A small image classifier, trained from scratch: norm rmsnorm.
Rows from block 3 of a small image classifier, named by matrix and row number. Rows with one number belong to one neuron. Each number is 128 + 24 x the weight over its row's rms, rounded and kept within 0 to 255. All counts start at 0.
After each neuron's rows are labels from the 100 images, of 14976, where the neuron reaches its highest value: "strongest on" is what is common among them. Only what is clearly more common there than usual is listed. The data: made-up ball-and-stick molecule models.
# fc1: MLP up (model.blocks.3.mlp.fc1.weight, 768x256), inputs 192-255
# fc2: MLP down (model.blocks.3.mlp.fc2.weight, 256x768, transposed), outputs 192-255

fc1.680 [140 138 170 139 153 121 127 129 153 157  96 180 153 122  75 120 110 132 130 145 142 162 136 130  97 131 137 134 100 104 122 108 119 152 138 113 131 173 153 152 151  88  95 154 146 162 168 107 124 137 129  90 160 159 135 164 117 148  95 111 106  97  77 122]
fc2.680 [153 134 129 114 123 109 108 143 147 130 144  60 109  77 110 141 114 106 121 121 123 108 114 133 128 137 128 116 140 169 110 147 108 125 126 174 135 131 146 129 133 178 141 139 106 121 114 146 142 146 121 111 140 134 114 104 148 142 145 120 101 133 154 133]
strongest on: blue ball; dark backdrop

fc1.556 [124 124  82  72 158 139 140 142  95 101  91 101 113 103 135 146 139 140 143 136 133 137 158 100 144 135 153 126 121 117 126 128  78 128 138 158 164 149 104 142 161 169 124 154  98  75 123 138 118 138 154 106 147 120  88 132 145 100 115 132 182 136 136 146]
fc2.556 [110 128 140 160 147 116 138 142 161 129 105 164 158  96 126  98 134 100 144 135 141 123 114 142 126 126 129 108 138 102 111  68 123 137 154 135  73  96 135  95 124 105 161 148 145 132 151 114 148 139 107 138 110  99 157 126 150 123 128 125 122 135 118 142]
strongest on: blue ball; space-filling

fc1.458 [112 116 186 195 111 136  98 139 111 122 156 167 151 100 140 112 106 173 123 116 143 130 161 139 128 126 106 155 148 141 125 121 129 122 142 129 149 127 152 114 119 111 127 127 119 116 116  85 128  82 146 152 156 120 151 140 117 124  92 161 152  84 135 174]
fc2.458 [107  80 100  84 120 134 132 142 148 126 125  89 131 168 115 124 132 114 130 142  97 148 133 151 126 111 127  85 116 111  87 142 127 126 139 128  55 138  85 141 113 112 124 132 119 141 123 181 116 156 132 121 111  85 104 153 137 120 143  73  77 164 125 102]
strongest on: green ball; dark backdrop

fc1.552 [177 134 147 123 135 167 129 134 110 127 134 173  85 102 150 144 107 154 139 135 142 132 130  92 135 133 145 138 101 112 129 153  95 114 152 159 136 127 101 125 137 163 138 124 104 141  94  37 131  97 155 150 154 158 147  81 102 150 113 145 140 141 105 121]
fc2.552 [140 113 124 100 158  99 164 109 104 161 113 142 114 153 105 177 122 117 129 120 130 139 111 161 139 117 121 105 141 131 129 140 144 154 133 106  99 131 141 136 152 128 133  97 139 145 163 124 130 159 124  98 118  99 108 169 182  95 109 131 144  92 190 169]
strongest on: blue ball; balls and sticks

fc1.433 [116 130 148 170 113 115 136 127 116 143 107 118  74  87 104 134 122 141 155 144 167 115 128 191  84 106 166 176 148 107 107 152 120 116 118 130 147 136 101 127 115 158 126 129 140 175 153 152 133 120 126 156 152 163  89 151 139 161 152 118  96 139 100  92]
fc2.433 [147 124 114  77 174 114 116 131 108 162 131 119 164 122 142 115 140 128  73 115 101 178 122  80 109 141 116 103 149 123 152 108 114  97 113 147 109 140 168 171 139 109 138 108 105 127 142 104 124 120 129 130 132 112 182 117 139 128 158 143 137 126 156 120]
strongest on: space-filling; dark backdrop; yellow ball

fc1.78 [128 154 122 131 132 101 139 174 162 130 129 161 140 125 112 137 159 131 138 146 113 159 180  80  83 129 132 128 114 158 124 132  91 129 187 164 145 148 139 156 151 146 127 134 105 112 144 135 148 175 119 105 133 147  98 132 106 107 106 138 160 128  93 155]
fc2.78 [150 130 164 144 110 140 134  92 125 137 142 164  98 147  95 101 138 140 151 139 125 119 136 158 179 141 170 101 138  89  92 140 162 135 111 131  96  93 130 168 117 118 127 135 128 120  92 108 115 114 126 162 103 118 130 150 124 104 126 120 126  73 164 151]
strongest on: blue ball; space-filling

fc1.656 [130 102 153 104 121 129 122  73 130 103  94  98  97 121 136 129 120 116 152 123 120 130  85 129 162  80 143 130 102 114 104 123 133 115 141  92 113 172  86 125 134  92 123 134 123 144 116 126 117 137  83 106 138 121 126 110 143 149 112 128 132 156  80 108]
fc2.656 [ 94 131 137 132 136 167 158 174 173 123 117 116 128 137 163 131 101 126 111 114  95 123 147 129 148 137 129  87 122 104 181 147  94 159 138  94 153 148 146 153  95 116 119 133 123 140 171 117 125 102 118 130 114 129 109 135 122 124  97 117 187 138 131 160]
strongest on: purple ball

fc1.687 [102 149 116 146  81 119 178 119 113 126 116 117 141 131 123 129 144 146 154 117 129 144 119 113 125 110 121  83  81 146  83 101 145 136 118 153 104 140 141 127 131 149 180 172 102 103 133 106 112 133  97  91  95 176 107 120 136  97 146 144 135 120 122 122]
fc2.687 [127 141 130 119 111 138  75  78 151 116 144 137 118 108 162 121 112  90  85 176 141 135 158 105 117 109 113 173 176 132 148 126 137 143 132 116 199 150 116 155 139 117  75 111 147 127 114 141 137 137 121 122 125  89 123 154 145 138 141 107 142 161 119 160]
strongest on: space-filling

fc1.242 [156 145 117 115 146 137 144 139 120 101 120 106 106 147 139 106 160 144 160 141 132 132  94 109 111 111 156 112 126  93 137 151 118 156 121 129 120 110 135 146 138  86 145  95 117 149 112 118 107 128 167 100 132 124 119 124 153 117 122 128 129 159 174 104]
fc2.242 [109 108 201 141 173 136 142 154 124  89 123 135 122 153 134 154  97 103 128  96 140 164 173 111 111  86 101 152 108  94 141 148 154 131 136 138 119 144 111 138 141 113 101 151 127  93 119 144 140 113 123 150 122 110 120 166 129 115 122 142 154  69 108 191]
strongest on: purple ball

fc1.612 [102 104 115  77 102 124 117  98 132 137 116 116 187 137 140 111  67 107 133 151  97 132 148  94 141 125 141 161 100 140 157 154  92 118 131 115 128 125 111 105 122 118 133 168 113 135 160 119 138 136 105 132 115 167 117  80 125 145 134 161 125  75 127 117]
fc2.612 [140 124 148 181 151 113 111 137 116 123 110 127 118 124 147 122 119 155 106 118 124 110 115 136 110 161 138  97 132 154 114 137 133 130 113 159 147 138 147 108 127 159  97 111 148 126 114 129  95 138 123 119 146  85 152 133 136 123 117 113 132 166  66 130]
strongest on: space-filling; purple ball

fc1.344 [156 129 146 155 131 138  93 160 112 116 131 137 142 126 153 141 165 145 170 102  90 117 104 131 116 121 139 134  95 106 128  81 118 126 117 118  95 117 123 117 135 149 103 142 131 180 123 152 158 165 132 152 118 104  43 128 132 117 134 121 154 129 113 131]
fc2.344 [149 122 125  81 112 165 140  79 135 131 180 108 148 128  70 115 126 128 137 135 178 160 135 115 132 159 122  96 116 148 136 100 118 136 162 144 135 123 121 128 125 117 115 124 154 119 155 128  94 108 166 101 119 115 162 139 146 109 125 138  91 135 138 127]
strongest on: dark backdrop; small balls on sticks; balls: twelve

fc1.617 [130  95 144 136 134  98 140 110 124 130 118 153 148 110 170 116 160 131 133 107 115 118 128 106 118  84 148 109 141 121 152 151 153 143 136  99 111 134 158 114 133  91 123 148 155 127  98 101 124 121 105 118 118  97 111 146 112 151 105 148 121 100 154 134]
fc2.617 [ 89 128 151 134 147 152 125 155 116 142 127 138 124 161 110  39 100 144 155 140 144 176 141 101 105 121 161 133  71 136 117  86 117 132 149 111 120 117 136  90  93 151 139  98 133 141 130 112 115 111 117 154 128 131 136 160 152 125  86 147 118 160  81 117]
strongest on: purple ball

fc1.132 [ 99 150 101 132 182 126 122  93 110 148 144 188 174 143 132 158 157 146 142 163 137 173 108 140 103 124 108 122 144 136 108 121  95  78  72 135 129 133 128 144 111 150 123 141 112 137 180 105 104 152 141 135 146 104 120 103 141 130 126 146 169 115 125 127]
fc2.132 [152 123  98 123 101 129 131 146 202 123 103  85  90 140 127 111 104 121 105 101 165  81 135 142 128 149 156  68 132 140 143 100 139 125 143 138 134 148 180 110  99 127 122  95 138 145  93 131 157  73 129 148 150 141 125 135 127 147 142 119  89 116 102 115]
strongest on: dark backdrop; space-filling

fc1.439 [124 106 167 126  85 127 165 127 127 168 148 142 142  76 160 120 122  96 145 145 153 168  84 122 132 118 115 122 143 126 131  80 131 142 163 103  99 141  93 120 146 140 133 135 117 133  96 110  92 124  99 151 166 120 144 172  73 103 129 141 106 119 126 109]
fc2.439 [122 123 101  97 144  95 116  94 150  63 105 102 135 126 138 132 120 172 122 111 146 125 146 144 114 136 153 148  98 100  86 118 108 110 139 143 142 124  97 173 109 116 131 142 133 114 154 149 139 171 136 151 114 142 135 140 148 126 162  98 144 133 145 122]
strongest on: green ball; dark backdrop

fc1.718 [141 150  97 111  81 150 127 125 164  98 142 109 109 150 129 128 105 130  76 143 126  95 133 142 107 124 124 127 114 140 206 126 149 125 136 156 133 119 115  88 182 129  89 152 124 129 124 149 125 167 144 129 135 100 119 129 130 139  94 158 135 188 153 139]
fc2.718 [ 82 128 123 109 155  77 102 161 131 140 120 154 159 106 129 102  87 141 139 115 112 173 138 168 160 125 138 135 125 116  94 125 125 149 142 118  96 124 113 147 136  90 130 106 117 135 150  98 170 121 159 129 128 139 149 111 124  75 124 137 117  92 150 112]
strongest on: yellow ball; space-filling

fc1.514 [162 184 141 112 149 135 107 164 107 132 177 124 113 138  55 155 184 136 137 114 124 116 126 125 140 103 110  96 127 121  93 123 121 120 130  79 145 148  74 152 129 128 148 126 109 149 152  99 143 153 128 103 105  97 115 159 151 151 133 136 126 152 143 148]
fc2.514 [113 129 134 143 128  99 137 126 158 159 151 134 147 106 141 106 125 115 120 143 103 132 123 139  97 181 198 181 110 119 138 128 119 173  77 125 134 142 177 114 109 162 133 110 162 112  95 148 116 121 156 174 113 152 161 145 159 142 153 152 135 123  88 122]
strongest on: orange ball

fc1.513 [107 103  90 158  93 100 100 149 156 139 163 127 139 102 135 104 160 131 144 115 128 158 142 135 125 137 161 143  98 154 145 140 156 125 142 134 174 165 121 153 125 135 137 111 128 148 111 135 121 113 149 140 163 154 177 146 137 179 115  96 113 129 150 178]
fc2.513 [166 114 143  94 115  98 110 140 123 135 111 155 136 103 146  96 103 153 155  96 155 132 110 148 120 127 141 120 120 155 164 142 115 130 122 107 106 104 116 122 125 109 123 157 154 142 155 108 133 172 138 139 103 124 113 100 121 136 171 172 127  96 141 113]
strongest on: green ball

fc1.369 [115 125 139 164 128 109 143 154  82 110 116 171 115 120 125  98 136  96  84 124 139 108 111 106 169 123 137 114  89 117 117 112 114 125 138 118 136 118 139 130 121 129 131  99 161 149 179 108  80 166  80 129 205 123 104 138 121 174 124 129 154 141 133 133]
fc2.369 [146  87 125 112 146 123  91  79 161 146 155  90 178 125 108 128 145 123 140 147 112 131 124 122  70 148 158 171 160 137 123 157 128 146 117 118 114 118  99 136 121 130 113 123  91 125  95 145 164 105 176 129 108 130 131 149 132 164 156 120 116 104  98 155]
strongest on: orange ball

fc1.165 [133 106 136 143  99 144 127  95 119 195 160 144 128 103 140  82 124 166 132 121 107 129 166 119  96  89 160 129 110 109 121 104  94 127 139 114  87 167 117 141 103 140 150 120 140 125 113 124 111 122 151 149 143 161 144 109 119 110 129 171 101 119 123 162]
fc2.165 [139 108 102 141 143 106 154 146 172  89  96 102 122 123 157 163 115 141 161 126 143 146  98 123  80 122 133  75 139 170 119 151 126 112 122 120 132 139 155 144 153 146  91 174  96 113 118 147 157 120 137 113 104 108 112 148 161 135 136  79  83 135 109 106]
strongest on: green ball; dark backdrop

fc1.692 [126 167 114 134  95 144 128 126 143 157 177 127 118 129  98  91 103 156 155 147 108 129 160 195 126 149 112 111 166 114 130 169 154 137  93 129 116 140 149 116  96 143 126  96 151 118 165 152 151 194 164 146 125 132 129 118 115 147 109 118 145 140 106 135]
fc2.692 [124 135 139 134 121 138 127 137 144 147 105 113 119 120  87 171 141  73 127 129 105 106 145  90 114 134 111 118 109 156 146  77  99 103 145 110 168 122 153 144 126 146 154 172 130 153 116 136 117  83  96  84 114 137 114  96 119 110 144 123 122 116 142 153]
strongest on: yellow ball

fc1.517 [ 96 124 106 143  85 156 187 102 145 112 127 151 110 169 130  77 115  84 143 127 127 146 130 102  91 124 129  97 125 134 138 116 121 106 145 155 102 162 105 105 138 113 121 121 148 156 134  94 126  94 102 159 165 147 129 120 141 133 107  83 127 121 114 132]
fc2.517 [107 135 148  93 109 129  94 113 120 174 164 111 100 174 134 151 126 165 134 108 118  98 117 170 108 150 128 140 114 105 150 121 135 114 125 126 210 119 106 204 130 121 137 135  89 122 144 116  92 129 117 126 167  95 131 138 111 155  78 133 119 102  73 159]
strongest on: dark backdrop; purple ball

fc1.397 [141 157 152 161 139 145 150 119 145 186 123  99 116 117  63  93 133 118 221 161 107 142 129 136 129 119 105 139 138  86 104 115 150 139 110  91 127 134 153  93 126 120  97 119 140 148 120 120 110 150 112 103 151 167 148 110 106 134 158 112  94 143 138 151]
fc2.397 [116 105 121  93 126 144 101 151 126 121 162 116 113 163 156 149 103 182  73 106 129 118 116 104 146 134 156 119  95 191 120 114 121 141 132 206 138 142  97 166 135 160 116 111 146  97 163 140  92 106 128 176 162 126 125 120 122 138 154 126 127 108 111 126]
strongest on: green ball; space-filling; balls: five